A small image classifier, trained from scratch.
Model: 12.7M parameters, 64-pixel images, arch vit, activation gelu, moe top_k, num experts 32, patch size [8, 8], layers 12.
Training: 17600 steps, batches of 256, held-out accuracy 97%.
Data: 97500 training examples, 46.2 epochs.
Rows from block 3 of a small image classifier, named by matrix and row number. Rows with one number within an expert belong to one neuron, the router's apart. Each number is 128 + 32 x the weight over its row's rms, rounded and kept within 0 to 255. All counts start at 0. Numbers have three digits each.
After each expert's rows are labels from the 100 images, of 14848, where the router gives the expert most weight on average: "strongest on" is what is common among them. Only what is clearly more common there than usual is listed. The data: scattered letters and digits in many colours.
# router: router (model.blocks.3.mlp.router.weight, 32x256, trained with AdamW), inputs 64-127
# up: expert up (model.blocks.3.mlp.up, 32x64x256), inputs 64-127
# down: expert down (model.blocks.3.mlp.down, 32x256x64, transposed), outputs 64-127

# expert 24
router.24:098133151107133138069089089110144116085124207083174116163099079119197126084167135140108135111139146117130145117161100144077181137087127107056080124153153057121096162132175107146159106116128107
up.5:140148146118181172134092111133132164101160169118139127104141179120160108132123128127158115119155090148164112068132127089142177116144118147151160084233130066116140105153121124208147093056115105
down.5:089193135101114108096171128125140096149096115105180125121166066100088206151079081087136130124138175111123130123128135130147109089128201084159172163067183087156113128145056112111111139078127174
up.6:115113138116170077081146128088136116138098153085115102109145115147158119083113134117095185189192122104106146157108114149109160159079155103045169117158159121162153151179106119096125086118155153
down.6:182065133180109140207184122123084157125157071112165158077111164157147105152116138181135172111143131102105074149150074098141107094127097187169097199174113133134144089105114121118162154106121113
up.7:148039187099127165083076160190058144087122136121091104149113087122143158128047081139049079125127071093126125113103109109129086118083164128119110137127090106151093142104103100168092128142115116
down.7:158067114155115115132174145139185209110140096197113119115200161133131154081137125095126113182114101132121054183101127164105197112137106101082149160069107103136119115137139163127119098099179134
up.8:193139102131151157139169122170130114133161137102121161104070107122086140121137185110116089109142130109111158104143146139139092145070061126121128144101155145142066097079150137158123088156119144
down.8:073140159169182141073150118159149131114120084098188117097148131071098122201119154176097177137083115133125091199086105149119121187139145100171138046113143168123089125146146117100122156157107164
up.9:108160163101035159146108212160106139166115106154147106140138187168057076164124152125068121130118161123120070119106159082136147101152094136144104203121118125131182082142077131122146131151108149
down.9:147098138193156133139141138121131189147120132176107203126161154124124114122138089111166153142071092096202134135163166072139077135105136165162140133136116167143108143128126145126087048191130119
up.10:086157074148136126163127149126100125103133174188147141142177158134123164115140114149140145134115192138095112128176126134130144167155176129149144097165170140148114094094160121193130160124082095
down.10:102153152135094137136109113154076169115109133122118156183109131092121122150104115076120103148087153126114154185156114195090079143131084141110118133127162177128110139167177114128176072071142150
up.11:160147078198102121172114152090162077169148161189116207056144199104162147096104106113098123111143148134105115145135144086115127173087184153094147158179131118154168131137129108207124123092168115
down.11:138124127095070140203112129116142137118140156117098141193133119097191138156093112196120136126070124126079121122125149158158100061157132136131174134138139102169109102123224171115102128107130142
up.12:084112189084133130124132112140080053076150153093104184086132131132151152051172115113146167078120152106107132139148077161150155107204123148100116089151133101108130169157118148122145132171152068
down.12:175103104128106087132131101066207087181153084026109143127076094116220102134145128101152110114157114141135134124127114106100132143145121164143133136147087204156115139074083101083128147083076126
up.13:123102080079173174118121118135144160144188164154182098085167101159119126103102162108094140122148174101094098124153120163186155097128181085119098123118056153171096137120090117163146075135134109
down.13:138044115087144131145120136134086134140157116091110096143089185154096099118110118098109134107158127152120155084118166133168063041148105123164176092135146134100121198097077081181131071103120122
up.14:192083124112145168147130114161153141076150163175143117157149125109126094099140133141127109084147176094122145160106122126053143190129091208102118152218184104123127185107132119144154104116138127
down.14:083142120147092154149079127084122140098124115068170158155077090124096163150107155147098154133090151149102095180163102138112163171118169064136141115108210124144094143186155083129141167143153115
up.15:152111112121117172135133107160139149132094099151103126153203177101109089087145123140130136157229155114150106079140121137099106113116133126080174135139137124128156073088155101161138089142115088
down.15:101132114133058166104165088098131158162122091119122186119149105146155102123154160089151138167093126088095134182100156144103186104126120120119097130107132120161161036174193136118158075088155154
strongest on: red; purple; brown; count: six

# expert 21
router.21:161175072158121130215134150174129161158128101156119100129127197135052137194095155104131172114037127106143056148061175105103139105175106128184145154075121166122186111136152109096108068133121163
up.0:086110108041124100141146168081157152106133163124135115173188150101111085140094113131210115162179141138138166130190120145076154146139148138106176104109114161126154132133139134148124167163120104
down.0:108161115044146152130079134174056127094157083123076123113098080091165101106122142088151124100142136079100072100123148126157186086121133113162108131108110067122139161159099102101127113194103116
up.1:107084147169127113124099120107141126120129066093072112112159109101111130092105144117115181127159171142129124159097090163058129118128057134115106136122086102084177107137112081034142149129061058
down.1:108125145166165106122147115110189142163109111027102116117112138167101128104104108170141110146127129140124081114137120123150153159122178130100148174077130190128133173118153187159177141107118160
up.2:128050142147167111123157114149117097135125093071132107195097118101101119165141172066148123124086118127174076062086129068131186174140105109140075102150179113138064149138157113161100098116163114
down.2:146142142158122141047091099115145188133115112115119137116157113109144092134136133088089206157154163180175137145139082112139109138080107127143147093109096143083171080192169113125160150110095106
up.3:121131090156152166117139151208170119079113151141169148168154180147122088079207091087122168109124143126181077082069109141089120172169153114155096109168190118156113130107187142105140116096162122
down.3:155137109152050084107094141126095111173198067129129190100146111140178097162141202120085133121125149119125143130141138099159088118123163131116162132139088098160122132165139120163156150205106103
up.4:144139127140141080107090115143171148141102115090138109102079057116161144133174080112129198160058126149117107139152156113142116115171097150116160172138125139161066101104130165143113173180125166
down.4:148131163114201133171156127158109160115136131166124155164200121135172119095113095134114137120107096112120143112096153169100161152085130151068114099135127132118120124137103145068112134038084133
up.5:102118068109089159184102129119080165099061157131072096138131206069096109109104147118123091129160099101156143146086172124139128109129140171114105152106137139166085150117146119138098087148171162
down.5:130148153130056118072172108119132128136147127119124107092078067145126111153113125132114139133032160131143124080128109124139119130094098106098181132141132112102173098114108135101089066182132149
up.6:181101180080141116107131106119146130155200189123121145152114124108128157137157128097135154180159121130158123139142160139081138136119194152127097153166162159085115159138126142122142123111116129
down.6:114138112147126159168112095111176119131143145125154099123099154191114166119149146099158092086145147147135066126063128152079157093079078132173017153129062153119109159141154125162145081218131140
up.7:163157137149152090141105130158135166067129149126162053124151143153093108147114131135119143129123123068137120166131148105069098092116137152137089091107212108088078094151161083114134115038115160
down.7:131129129110066122143122117137120077138165112181202096088102150188169144160131086111090065129103140183144142137145103077152145154109142144148118182100110160133125108150161117130100174120114098
up.8:158124154116111109172143097127222077156124135141095108079093150206058093119142131075148200173146099121118085152157083118112081129170100131154143149103120114121141201128109175165151113159094141
down.8:110179098132166116110115105114168117120156127126099133122090215104129139077143123122127083084134135114142095098106155132150137072135123057110106138119128123113109106126131110107146224135121078
up.9:155151163141147149130094162144119178083097193104109163163082111148078167090134104123166065046163133155105109148104097149119107146058114133153135146154101122134171081079168155115121125070160183
down.9:076141118141103126125149119128135139133110150095126110151155130169161098098137128162161148153169188095062170097064113089111089147093104096106150140142155140157132070077130106099105159197121114
up.10:095092136097146078167115149141123108092124177075201142098173071068079053110103107159234117169117156146150146142132165155126173135104107158092168144126053130154099146120152164088104140167101136
down.10:111139117117090158164099121052169126121076123148115137110134064112157127161122101105142149188126146178112114075141160105142116101114177147116081063110139101101091137095131135131108128102128152
strongest on: green; teal; count: six

# expert 22
router.22:148138130028126093157076133168128152036116186152099152116140096129136114085142113144205068126170161172150112110107143128105059117192117181108170205108116111083096144113112121119115179095127094
up.5:112125170141087135158164175085213089152133189099093139080109179168077100120176087116142112110073122119107113166101107177121148097102143112048121123151137174145076152164165149148161151131118159
down.5:143094088186143162083086135159094110132157111151141154126144133152114162069132119071104079208213080153153111132083102122141125138118165125122112183190109147108129098113162126080136169157139124
up.6:148090077151146140159074139069109099107134108162106099175113205076154161148085171083090152074164161118092158127115091154137179124164131180082140086099173142173120170147087138104119158135132065
down.6:179153079165170121125109182176096164166158116150191130135114165120134155110145172138151132114106090127125121101147116188132123240114172140131142136118117147128107132116079114129140052104126104
up.7:119115163076057162208136147112167141107118110233142128191124147138164115206101111119061070071084138122130113116117102065116184083076115131177089159127137149130167101084101090119121094088145148
down.7:153138138122024126092139125132107138160140152154125097196098100182139160145065088134133130084117150066135052112068145115160140160089107115199089055129134136108085131120141158127092072237118168
up.8:111088126145127166118162105139109145135104139172138153123133189147148126217120135177084102108106129171153187114152223089161087138152165067082079136145120116081096208178158116129114160136139135
down.8:120172146164090181119095118109143150147118151147121132172181100109218107066124098151132151149142133139166101162169079083152127119153113100104065141120083140154140099121165104133113102114150094
up.9:162114064082066081094154134126107075141158157059101204102093110141095144121174104115110117117117139187107159130040142144152125153105090146127122122124119151112079178162170147138139132133091156
down.9:120100096171128142180091137094119135144135148115229135075183159149173129128060167125091110117141116106103165095157103139152128124157167042119076166100141167207150129097096167107163127126123106
up.10:073166133169166139125148164064100183167129136058128131148080136148107170114105122174128098113175167141167121111112110118093088129144111068102142133096179104132152123120124135114193192111083186
down.10:158085150127127104157136113154072209059152141132142140115158111079139168098126139123083165128132141142149111163072149113117162141127174142159071151142151110080133067177149063107199117134097139
up.11:039151137119145066160139152112088134123082114138142111088110130150153125156105080099126087141128127139080120133144137130074119087167104152128119156083123147130125102166101138137147128130130154
down.11:130166167191146133095153140136157131133070136135085151163145106140154108137106117148091210153101122123170022143094150165169157171118070177138141113190121096174154076133156104158096113130120144
up.12:093150102136106175110166115144127110139123096057179114138176090130195202153079131131084177143128116139112132086130159152173086129115154103157131113142084122163164139118148131123126105116132184
down.12:147109135075119114146116155145049154127151157133150121112163125141143157097133110083096188118129128122141085113112076058123093107118165076085153159163134125140129124133077122131121072165134114
up.13:110148141110136129178139152067116113177131090056149127139150149147167107171145140134139169135107116128180071066100165064097153136168066104111129111129164121101133111191091103165155137081111137
down.13:135124143137150089132121176114170115091128165154169135109161098156188142162178077156132151135100232133145112126215123174127184091136158080194182077108075040122184099145140147113100068150140161
up.14:087128197097104092120183102154200109115041175101146108131117132187184147133043076112116161163138114152140147212175139133082117103134128161115108155131064157119084128151129120152095150084164083
down.14:120153082104156118127131131184164143176169119181149161106126169214110176032116096146163167178113100145119086182103123179168130180040099071132117162085065111157106149124107094085113143156104117
up.15:135209127151104099108120121080141115160099112043126145087172077115149154162141162113035157012125105156110136117148155121173160111170105143153129175161131101135046151129192053140122159139136121
down.15:131144145103117140105149114143131141160167134067081207159063136172114131120112150119149131131215064136119134153108107101154131248122110134092115099135106117123127129169116080157148103105125123
strongest on: count: one

# expert 14
router.14:080107155134103119116187123159136155076110130151131118155073142153132171113111174133098162128137161093130133160124106111153140154138085115180103114097178181130155188122088096107134136139130110
up.0:129131120102139132092156091035160145094108130107126134119081139080181176098127172156135137107136144104108067158113134145160135073104173170089151167078173100119171187088150119152117146093097140
down.0:119170122142090105119114166129194134157103084133101120124160101136085109088121158124101087187095133127130150161212097157071154141108118202105132118188115166121127165122189161045152126149123088
up.1:116164125098147155093145177131106133126091166095109161146122187112129150145115188146126091114155148137126107091188118085156143128070154137055078101141143175152141179122128143083126116163142144
down.1:165128167181120146108114145113164157132104160098112131120145131172164143105147142073162087185150148119186129153146131155124077067132105096145142082160125137125104122168129171172105109171152122
up.2:141108138126139042116161114145136082148163092138100164125092131070116178092137122110128130162142115185082067099167136163134124140143168131165109139151138168092143161166103111112106143062175150
down.2:128160122053117129114132077167106116130122117138124133099132140115157079147095142146072070100134099063190121127104120213088120128108133182140168158138091154150099072111101104115188124197073151
up.3:104141167115168108074128118131093099166152068135198117116146124125129122134164111168104113159104116046145106110137125106158120088127099101165115099139133159094107128020161128126114138103184116
down.3:128122148111160044192135143100135115150119146112125126102112137081130135105148140143119138161167143132103160184105097141136097184105096137148117116128089093111081121125170151223130120191112141
up.4:108124143165051109125116112125096073137104088172099118110112118129105130207118096144098127212193165103109119153094123104062089142107141134184081101136096167161178067108109112144112073082119160
down.4:094157104118151105153129084144177135073133030111137115161171108130179144175129145128147149160178121152158161165119131124155112117106109137064159180145056057086081165107156148093124090178135173
up.5:156146099112148116115118172139151132145210145108031137142179139126118113098161147134115140141117179108179167159142129105054142152122144162133112164126149110117111137113109136075184073148131098
down.5:104142107085139107124138128169080101209172082156110130131186169163088043198117090126140081150142096141061127106143093035155075191147117108129161144143088160157111170120123128138133151080143106
up.6:129117122120127142114054163145157137119122125158151138135148156151136142090143181098137077145140159141144108117080126079125136146140154184073106082166188154147122154068176132129145126120115154
down.6:160168115134074109164124152121150107133100123034095114166083162177175144157130118127111125140152141123175123118119114175084095157109146147126177080108132117107135116117179083148134125163157069
up.7:076128114177111087183141139126132096118157168163117148094156144175145110105141106097163072111107141166159152093093113150103135087165131199179084104130126129129084174140129129073139188122109107
down.7:159186105085168122140130105165204121150114173086135130140167105101082151187176123147091172105118115095147175099148127074133136110127153081139159154127128141122067121074143137153132125137134121
up.8:106189100131157179166118130106101101102154125155124105104133143173154126110110191101182155138147115183141123098103128145148130173140150125130071154121135092179116099156128123171134172048113069
down.8:113126109142120084137065129132099144175116173107110107071119066122093100163152158076096095086089139165145152164178090116109125060107125124099126169049119087144129081185203134162094152220105085
up.9:144078161150176134114146109157131133090127110156113143110084146162131152141172137128051159098093145047091127139175174107106151145134179134157127111149113169114120159150146097136126148174152155
down.9:183081110138096124190135147124103108151158128106163136107142129098089108190158121123167179141109122154130143070114135158069122105078079155129117083090107101123147131125118166058131117099124183
up.10:062108072076107189120153137123161103074102127157159102197074135146125140087110127142081149080116164125142161120161085089160151118080118126175133148091100128128113155152155135110147084154141158
down.10:184157141149080150106083109088111153173132107056058189103123064101165066131124136125166086170128132122098144178079183125164070103144166163154129126209107124140102119131139150122075170157131141
strongest on: pink; orange; white; count: six

# expert 18
router.18:067170120149114161172119100137162164107159169184124091103180175163093167093218126140131101116129123145172109113137147125175147205108098078127087127095184156166119131063143119169172168137162108
up.5:144059096171137114072155153176148126142151102058116170157149117100128164104167140129135093160102139172175144118100176146088095141123121142125145144132137129114080093165165137066171124124190187
down.5:149088155095127142128086144121130104152116170144123130112129069169134094085128120102168159117070111125093176091120057095116099116090145126165159132215132120105116069129077162137111134200136137
up.6:131212135168104111117152118159141082152134164086051178135173167102168179125104132103082104156087135133047161118145142106118096140133084145177167156061150208141124069099133131110067141114151128
down.6:161020122129186144076166158136132158158128119088153178154132105099185142169143170115118132129146148137144123134038069165136119116120129081111038107163151153119149118126101129117126124142162139
up.7:077118121155101085107112126156165111054086159090150167143159115179126195229202152119107148109117084182111088166151083126080160156107167137173143194123165123130168094131178126186099123092112196
down.7:097044110057166171103132114090124101143152156185113152100118082180116135076104113098124164172132056106160130119139137156072164142162070125127135111108105136113116181121084148116155112147107150
up.8:162127181073077119113122110177132142130065162141163110150134129138114132115099094101117152114155179094171141132146170165119120066180103119080145062132162160124162188181163071146148089198125122
down.8:171115151156113139150138154147145134152118088156136183133105155135137117136119108139088110179104077151082045128125157134083116124108123184160108174112127131080145090168134152112079155184091100
up.9:145169098160147116071142159141206116038104136130112063118119181131168141087097164162142074116137107141166124119117094097113098173094137152074157176112170152162130105120159122118112154052134136
down.9:117055187128149122210145128134108108125104090097081183092121148112127125075114113172127114184097111178226135143100125141127159122152157144155179194150116166098166165083124163177112115225127130
up.10:089115183136143099132102105080125170116161099152099109139169131079104108150112122131159100119127154097139106157130131121144144049163208115183127126064187142117114167164109114140094140116120147
down.10:145091133168129139154129095128191117106150177008184097082125109193119136086127127121109143172116156157138162127094115090107138197106134193084122118160127148109109144090133182107119134138156134
up.11:141151208183085147100161121158120130122097117047115150146158088119135128184064132105032162127146156116149127100200157142148093121108115114120180132075113175107183090141174163096120135154132112
down.11:150165140158142107087123087128122096134121093136088099128056090145165143076102157125110173140140085118106151099108095133114134120119185148108137162179062131160192119204122086064115156118129145
up.12:166104113059140114122109123170204154143088101062055110181145137146109098123144128177127205227156136118123117123127119145121119137135128158081196147118180148079172130188143142128148141183082114
down.12:089181119128063090196111077087128122157136129161168166136165147130143143096060132098138142101148121160093153061077167090140128142115077102127098073127117143109145127168093166100102113112140090
up.13:155131093109100141112136092131137128153160153149155130127075119120182085112119133123116099124107123194122100109130150122123136134152109161089109077107136060045151121148098135081106120107105164
down.13:082105118191098143223190085127111115151084130145117152108137157133125142154132086151105070100152113119124093120160148122144114167124118126100115138168092123119144143170150146124152103152124118
up.14:187110181134145109154083112079145118154116125170157154174051035081071149130109116151177153231183106132065118175152124102116095167153132094136154086147112095164110169091200181175163133065119135
down.14:122172115132127151127133105139184108154174147080102136058131121097090105102151103106134118127093131150255139156126087126139193170147117077149203102152150196101126100164131184121162177100147114
up.15:099148146121124074114135135144145131122129136087118138172135141058129135122126155105164132147178123158158144081136124145094130065089157126175162072083134094107180129170138155139124105171090088
down.15:110129142167117147100126154110135168143105092122088126127146094102164108141161106194109172119122080120106182091223120172163083110150087115066123107121083122092187188092126162115121107206158116
strongest on: count: one

# expert 7
router.7:077185145148108148104094106090116099060083166173121108200100165152077127149080088160082144131125124155135089089183119140099161191161093054148124135189171192135157122107124110193121117146104169
up.5:063099094130103091159095135124151124152113159179113139118088159188080084084164120088102105143083131099128125163126146146203108159117133159140099124163105112138163131140114110154128139095132157
down.5:158135086152085109142125152114101133091157106086115090136098098107123113095108097083122081112149156151113105116157106106068139119105160137118127123117110139106134126210172105062137101205159098
up.6:148131161146103110160109085099077133124172147149106166144142059177126096100092142131088158155126114178150099127184131130084129121167140110087101160146116114118119168092156152105161181144117121
down.6:186079143122151141126118123129125133076144122078140131156133122164110092157177094096140137145114100082116128116115134117172138105163152156167152142123147070136121114155037103140184091125137118
up.7:137070173112134111082170128091184150103101112101103126154194073147102106194141160092109124133097122128125120077170139138135188126110146084087114120131068114110145154030172153101161094028097123
down.7:134108142187186158137122155146159134129114099108199164131149195137085093127189138157106122120173106143051104179159126121099091154183115173110115105123190133092131173177157133122156142114143104
up.8:134086106083114113048144132096195148126189087167161130160067169113184101074180155146201126126152087060151108130125116141140115205115116104103097137137173164134104155110094148173130121161095123
down.8:172174130098166157135116098132166126132151158152094111157050093126167173126160092137157076125107136143085114128121143115093119117140085076149160144137185142125115110069139111098144175124095084
up.9:173127101156066130146157122140194119156110094128184095052060130189090151066149122118058119121156138135106102070119122156141125120131140210126118088145116156100104136119112166155150123123103124
down.9:079139154099073122179099178106083127072138173156112127057114119130144078137162125163106054151112090175096156157141154120109134144161187128146075076117158123154162183112147138024131081126151112
up.10:121187169127104148102157158130120177126088163146041124137098084112136135117128139077099129193163094108202121178157135138193101114125135154146139141099051117111173149167095190146142106081120117
down.10:132092136096188089137095110163115096151129057113118133053189153144111191128058118123196120060121163115137138175108136121113186167128150211172106143176119126146164177139163111086142168088132186
up.11:107132078148105148047165138124134123190083142104161073178104148163098125134076104137139131169147137158106118107107140086165090151145137113180129158073150102109158164185100079143150108068121100
down.11:090141097114112088129103090152136128145118145171140134150084102155082120166119110166141146063077112145193087148115121176081127197139167149181090138175121135104122153095134145114148140196145180
up.12:143117162157136136131104136154164116119093120195108116156123086150092153198107078118125134146179152095127138107147101061129171058127150128160143108151104149077111126182120110162150076143104128
down.12:129157118129178111155219155081127124088106118121135085090156157121158072116115169150155117114112120188112194168129106138166111111173133105145107130074153076136111123101122131097108169084181119
up.13:099182079126045130156138180109077081145085187127101118185148107133110154135065118169206107110105129205119134126139139086149115081125106127143087141106169128122138181149130169124134126197089117
down.13:152101107138063069162105027168219152161102124159107102145153118115094162119098138154170130139154105088116131177131104119163155175109147141120132205142137095129088185123132107157105113089133105
up.14:174124173166179120165170091133136148139186110110130116077115127190160084033157147094136067151109148092172133136113113179129097140180143171134229163084161104106077105133143139160109147135128127
down.14:147151140090165110118177121172117155140126113174147197135142160190140091116121135131087133096032092116114118043221160108081071159081102157123141110169166132126181112118146136146093141129141087
up.15:147104104124157207087126068102136125157144165116128134143145171108115133098106058177124110172125145096138068166223167146134134160150064095170154098196162149135156153113148109105175178123148154
down.15:164117139075093129130182102154181167139109117155123146153085009166160132137134202119109099194156062132191126132072099090098111031080137136141149193100114090166040200184202140150148090130133126
strongest on: white; pink; count: six; yellow

# expert 11
router.11:071139089182107167095140145120129153130130141160142090146162155178091147099185115174102117133137138110169100106135123145133139168112076061145075098098162167169111133064153109154163134143149133
up.5:104109120149158163128138127107040143130110151015115081066178116106192132099165089116083130146121120100128090103112114104135119135094078102130074162121152131162137072117161175112116090078092102
down.5:088102105154170126160157098146103141149120113103094128108142063107153149137108153025144202161128174130074095155165191156112156065146111114155128182106117134088142062190057115130141152176100115
up.6:151111143134200157110125137114120084152120119088119143086126133128126161081079075183178135159106170097163092116123116084122144095076175138130209153116107098095148116146129189139115138122137151
down.6:153100101193150166141131163091101086118119069122114168091081079109153140150143119107117169120201115129045141134133144164126147136142098189122107152164127104119171133154153168098074105078091133
up.7:136185109155117087118110132105115156145118091169172154166129114079188086116148181117153073124155142164106097071138103165151146077143174140117101047110128164123064107115119120094085146159134107
down.7:135103102103133069109137109145138102104098098139140025092092152108189106106122132135105132117158169115045131101106203101110131118150113138074153088139105127117119157168111088178075072188102112
up.8:145177114140113121085161102142170163095120186138156128107130085104137149136123129127123100097102172112185133041126130135138110126129154136109112102138170132122073122141149072133154092097097132
down.8:126115160107124098122145153119083116069144096108116136062122167161068094093107153160145186129147108126121137162119082141096146087145123111166155083128139208125153115081072124095151129148170135
up.9:102098066144070114150089109141071107106094175133106162070097136179153145122148150145125055131170144098103174126086141081127100114160099131148155125081164157109181128136158147148167128171137156
down.9:155151113138102129135103145130200077110155063129165100154097122130215158091104119186180140136102157144147135112107137168177111162176153137094160110173086100151099098086100136136156099174121158
up.10:132128100114131147157165083153084110144119101103110128144150147153193103133146161193171168204086119053135152102098157127104119103139115110112147143208124081098152197099187098129117127074115147
down.10:138153061138175133108148169137220143104167163095169143180134132117140116102101086075142066080120078126140127121196132098139156169135163114114138178030141109130172116146077135157146149166135163
up.11:155129167101153074144135180181132199120151173152120141101133115105105180178148145141083098136164174190083136096171047083121134182170148124187124157128141113122093171107128157146110174132136106
down.11:163170111116091172094037095151148125211127108164144094151114122081130158052113111129126134123065168091164115108135173156140139160114084128123123121114178105151065139105120117157126114147148116
up.12:136140099162111093177118119141154134128179083192113155093122058127092161103096106153148085106132110147095184109139165149183111136151099161061148146095076103077182158100136134157140136136154114
down.12:157152123133114128106118120141124123147140188043137064108069148115082051142170118117088133137071125148180147069133136143097172108089154107110173133165141151157135147047147148133112067099107176
up.13:116146149078129153096141138176103088156126118198157117093169079109140155179128116120092129139096135144104122050135094202164137085084091103104115090166146103120156116124141117097106090199132127
down.13:141131147132086098167100145141177143139143114122110192102119143134086073130170120101129100063119111096092162182138121155145183113137127130167145099119129066096141117126122091096158132075103105
up.14:106158112089130082148168129085136104088129066139068136153134132090130097143116133104158126146092084163129131117098097097121142119145130153087165173169049218101168112161156122113091117146071124
down.14:143146125112158122173112150137155143153110067127172193164165195118066161104109109077142075153138136096144153154160162162124111103097097095058138149206060124148132144136136147071118024070124117
up.15:179113174046153132166149147078105142168101128134142171120164133099148083056203100155103146068136163150108137103115104105122112116158154133084120134127130139163134090134096123165143139124118113
down.15:111138107046178128130115124165091141152148146066073115163196161123119112115149172077142141121156106133129122125185137141133126139114134117132150078129153086090115172061114105186104117165153166
strongest on: count: one; purple

# expert 29
router.29:085105083168156150078135101115125174178155143167155101145153174174123160137179124164083145109128129079153109117205188163124159174094079086097100097136180159173127127084139106121160106123159148
up.0:122150154135100154092128128139152158148102090145155140192071136115076103120095160141147127120130106150153156083147100155075124144129118133066117073124155159168105143136190107114181144199123171
down.0:103048137115177109102123133143130115091140102089211111113134083106150164127169103100155179159113175106144127124052125171114136128097171132152121177125152113125128149127030111119126118135162138
up.1:183130170142155116109188143128208129084109146128171117134109116078162173180096114133126144184126131141160114154118126135105144168069126085144119092140190119164095113081101103135125148123116113
down.1:127148197137208133119153145147089113119127137122144109096089142141088161139151105141141158157147184149171127110078137118074138122141111174126166163161162120179101106145199116166151193129129176
up.2:125161125120190130123147124157124112147139106199170072135124142137162141180171061127157138158119111093133116130138176115108127119173150133157179075109150167127151114146117120076153156079148108
down.2:143153172143108138158156078137112137122123186152151077134132140120152182102060137136116183187140114122097114165170088180159095171078190108098082108052131121150118136133185180101098094147170136
up.3:139128168074165101113090095093080136147141108102070144129075182232141110176159148169146166081080096088109133168131142080156133109057139157176106161155055142103149083181131121105102072168122037
down.3:100135122145136097125151183150180114149185118139051192115111140167138132136120160085151072050119133126145084180155168129098075156142070130085066050095134137087094128075141151130151086186150152
up.4:137179178132160124127098088099150139138184120103185124120128126150152150056144122163141121135140148062104135085126072057126146139081143211172141136137120089065147104075123096124141067161122136
down.4:105080141093167156114107154121129093161158158095095163162159147164178160121135151098191169160063168127147151149172114086057166128152155059097069096141136130162113120116139134080160152246123123
up.5:173153110131098099097117119086113105073111107094179124162115154150098180153105079155124115139099124164147111139171110155131149165098066157123119107157085119144067155151182146153184102255136161
down.5:115051118106159092123150151121156134148151083064150135123128138125137085140154128049144161135139091107116132152155065096130163100115052089046092131179145124112124159148092104117095134121116123
up.6:175126142127158111181105165095145115117104156045031097140120045134161084099117116147122097100085113157095151151099106169144117171123062146106114124125132088157139141182139132148091182092152156
down.6:137115115133156130090121125163134103111126125137159164109125063082116161127087136168125105070104179080101121151108082044143126046147135052161112081111144130110124174106153125086155125111174115
up.7:108155097117210055175139156069095101126151172091168093109081157142152140124113131122131133101186095171082150104184117071162135138143175107185140104137156121089107126149110138147092141089118091
down.7:168089126194133132110135112135136109139109113123131126128122078116148079153140118143116093137146175108126160159094061144131123109147085147084133176061123168183078170183094120148097131138165099
up.8:079095138142088108072161138112138111014125155107114137091127153132136171055211067102108150169138169095101110100112098144158173128134191112152071096174099137107130144089171098191085114116127110
down.8:145120116057122116150152151172115132126100128093111148140114130183140125182138119181089133154108151161111172135157081130132112104103137090142087146113137123114114127122107133153104135204111134
up.9:135085152089090158068099098146150140112093119108135097134101165135104102133058195141150095090107184164121123128200069120130110149173129086116155133123071140159102123184142096138139132155147125
down.9:137111115117065128136098123161120120069153103111090119114189176161141171108126125138141156135084129141095153152071141113171128152113071167062091150046109122157071131173105111161165116167124129
up.10:114166051137100124120148087126109161085155171165113190092146127122147105131091132106116186115133121133093136210071093178128138137139096168099130160119159081135130142126146144110119067103151074
down.10:084085125192172114174130130125126109119143130161097092076106147126092097128076138167129078078142127117134144090126133123164181131130156147121146067076052128145123201134131103137115192135154186
strongest on: count: one